From a checkpoint of a small sound classifier: width 256, held-out accuracy 95%.
Rows from block 5 of a small sound classifier, named by matrix and row number. Rows with one number belong to one neuron. Each number is 128 + 32 x the weight over its row's rms, rounded and kept within 0 to 255. All counts start at 0. Numbers have three digits each.
After each neuron's rows are labels from the 100 clips, of 14848, where the neuron reaches its highest value: "lies over" is the class under the peak. Only what is clearly more common there than usual is listed. The data: synthesised sound scenes: up to three everyday sounds over a background.
# fc1: MLP up (model.blocks.5.mlp.fc1.weight, 1024x256), inputs 52-103
# fc2: MLP down (model.blocks.5.mlp.fc2.weight, 256x1024, transposed), outputs 52-103

fc1.753:138070133096131112133125118115103202155163162111137125096159134097116111159110128113109130153106148081129081152143104100116144112115124095128188207174120138
fc2.753:109132082109115108080140163125120064144147123206156145136168139156105080157146133168057161156128183105120076170128083129107132108124143147099177139055126150
lies over: crying baby

fc1.576:192111090134156133127084092130106118137197088089108173126156157171145101146168097046157128080116091134102132108119050160097085134101140176129122159100148070
fc2.576:133091149148042105099117078119175115135112058087133126120144095132082146098158169087123120111142147127131124152045132163177137136113161075161149139156080150
lies over: whoosh

fc1.107:196084124102114058099068153150113128134136163105176101051157134093171091186100117104130154093080182124088080125123109166109180106103152094176156163096138155
fc2.107:131166143114149174201145090155171093154176089183140126173071087118083170110116109144123098142128123122160134114139136138100099136104117142102189143151150091
lies over: mooing

fc1.719:158140138079083087098009115151130209145146129075184062155113174091169150159121118175136104113119165153118103196114135109176178127105152120179136116157067125
fc2.719:192107070095082153175112179099189138154124168142116144066145169114090089103158126118121160164169139123175146142128114122120143125102102120049122116168073126
lies over: explosion; mooing

fc1.545:137105112049131113131074116120129111085151138136157177104164098117144164139115153146138113144114127124083138162062149158165092110090124143136157150159050129
fc2.545:123134144166142142100107060162123127108164123100112136133102100115153195141133161127093112126139089153073128113116186100104126157120116095152131168136119122
lies over: car horn

fc1.599:117082144140120097129119191106102142150117150047109123142104139122103123116129079120137130146137167140143130152142112119105124069140112098145129121190186131
fc2.599:187098179174132167139138178108170171211127129115189099191138075123092141068113109144119165070147072192111111124168124120079118145099126138158138161139170138
lies over: laser zap

fc1.472:075116097095108098139139110185123103132112179155156155085104097076091069089139120042158167138137122088092133159077124167143130128132195125122124134126122111
fc2.472:110120130160182136136129118121128142113197167058104139095131114110135125191087090077119103103154154111171110066125100107131176086093106106151109136191140129
lies over: thunder

fc1.567:136118131042139136156112149131134167094135204111132111046193182136179144129080097151105108125117144067148079173111148096141140067116113088154158119172115099
fc2.567:178149104088084213122126165105146166104138100131156119152120135104135077128156127100155137098137125134143069115081151089148075133099122151087188145117142158
lies over: whoosh

fc1.559:108173165099038074122156120175092117091131105126160137127111128091143142146126106126114089088142226082089072153138156156106131086172155178134180182101168109
fc2.559:164104117135147208086130130146196163074179129138133137162146069100116132137128201099137207047113123055123153100160091116209149109116165118166159130130102134
lies over: speech

fc1.639:184132101152039112133092114116054115162152124132112089157121077143166129112129139062114113142115148086129123116127125103174128106163160095127171150140139131
fc2.639:193113142173065162121174145129104159147150147136125132153156104145141156187143151086079111135192161093172118100120135095078144132130112123150065090181131104
lies over: crying baby

fc1.280:136050142133129121129111167101048134156148205114130085096138109143157103167114134093119094109102157121089134114104125087117152122093125138122157194131100146
fc2.280:095127055109140119081125117165163094133148076145123131102129147145124122140138104138092127114109120104098062141098116128132108112094159117108175128124084128
lies over: crying baby

fc1.60:156035155079085126100130179133030123139108200110133113073131147136142129159113140145120133135090163065097109149114125071149176081133126127105150179146092169
fc2.60:080136100080117123090139124147152073186165105163129165147152141140104092176164121148075146128129143114103090171105123132137121144161172144113146123047112099
lies over: crying baby

fc1.492:125092128148177115138116135104139165136168134099122114162124083161060124137077062126077095132085127164149130116128123088084094079115155067176155123145145163
fc2.492:195100108149119133102117093158172157169099174106153114129119102102099171086143152159171101107163093139128084157074189079097145110091105177157150176131140142
lies over: laser zap

fc1.661:133122108143143100110134101185182178131148100112146112144158109129121083173109106072162128108138127057127065141135124098096121089134168100112152119068081126
fc2.661:182142178111133097100091151118115096159098114108111147141170064153122092138129102054120110166203119119185142159181125178115085121140088169156190169117187085
lies over: speech

fc1.557:116087137099144101153124158137060154152126175126143149099141135104173111120125125098112106115072142090055120143132108116151111084117159144126156192112098136
fc2.557:118161057117145123081165124152145171123166110161157118119085148140137123102148127169122142159147165119078064136092138136155067109124157119114149138145110070
lies over: crying baby

fc1.647:156073144080117103088119141131131114105153165128140151088133151121114099144075112111103123133106122110091142147108146119150105148100143155138156176117129177
fc2.647:111112095151132103151111076091073129134117123129063152097130141150150165171114099084094167103109161061149102142103094101178148109127147109152174092126133116
lies over: snoring

fc1.552:214106124086105134124149179107173108132112111151099103125102174069093093095095055128110089132152092153092100165137177149125110131118150154141095174160147172
fc2.552:145136166125161098106199151134116115160149101155170169160143176114109154109139212179144098100198134139142165080169194144136122130163098169086089162143126096
lies over: snoring

fc1.184:120051153168184140125163129159103099124140159086106118150111149144117124116124114118133114102142129134109077192111085132119123105118124204189116116124169156
fc2.184:124101182205166138122213126103112123175147128124100182155135113161075148165152122137129127133077105118121087131160109074122105136092123087141087152146171115
lies over: laser zap

fc1.165:087052113138159104105123169135140089121174131151157064120148105167092111180101127139097163150116134106115115102081104135150160124124136126190120124121084141
fc2.165:153128160155170209117129126154107101151149166144130154168152128159114137084145167151109136152093127168053123151115116071170101090165126135141111108140157135
lies over: doorbell

fc1.449:163122091159071135139089110157086108170172150118151131109147148159165121114190170093097137164135105098127014110143078110189110168156177122120135122082136123
fc2.449:186056143155105132077119134082114132162139142164182112064153131155133151134184129078107170153113121121125104203097155147087096130103167071153094132136083156
lies over: whistle

fc1.462:122107090128164137113154151171115078143134163173107087084146169099159157188165150189095146122046120153086095200101049153181112096144145123162110134129142083
fc2.462:113148133188104093096113147160176124075177142096125113146156116141143096195089131101131136194133165081134076129139108104131152110130128127159112096056139154
lies over: mooing

fc1.227:104146105067129109109098164144186194081175201085137140112148143115133164110112115130137099182149144043124125191120167076161141073068142112108131120169053104
fc2.227:090176083079128120103102114149158144118156117086144168118173137129131061135119107144176087164151137125163136124092088114075114102098170178106113121162105126
lies over: explosion

fc1.641:146083091105085104099092134214140129139132131163161086106140112106095108128079099089085108128139154019098083164102117109124131112114187138163157139136106182
fc2.641:123171144169111163168156138115106088143138113158141114155083094092118163200128119152139131070150121115128152143106108152144103106114181123087108124192112095
lies over: doorbell

fc1.50:196108186057111116096158193130127104122146120124151105100116175066091112120145151126098125131172129110089087149146175126166132146087101147095127197108164143
fc2.50:146085147122154088098179167140156129146154083147149152177136109113081082096109127146114077130183080130101129103160180117088121123152142181148104169093182164
lies over: snoring

fc1.240:193099157096101061113119124130108155135121180117162095120125125135114076163140145058146101150119178045108081160107129115113132098155174099139198186132155130
fc2.240:118130077138099070072154109116170040195114093138097165120138162148079144115159090177126156152150153112091133159079174108104128141115196117125158121122117093
lies over: crying baby

fc1.198:174085086105140074064083156160087144128180178131166079100133160128159094180104099146129138126047142121097065168088100131138117093102167128149149147097161131
fc2.198:079178139090115128156140119081113101147148070123087163125137135162065140080172086081134149157170121065198189131112066159157171159154086111089161174174067124
lies over: mooing

fc1.304:129085118093093093083095151121129125152207144161139127108138127084122146145143153163148134135094138128102100113059117095144173129129154125146186122131086105
fc2.304:097116112080122118182099165097099092106206138129100123088147127120136101172103105117109148154128177084187097121140071162168097126116143160113072128102145136
lies over: car horn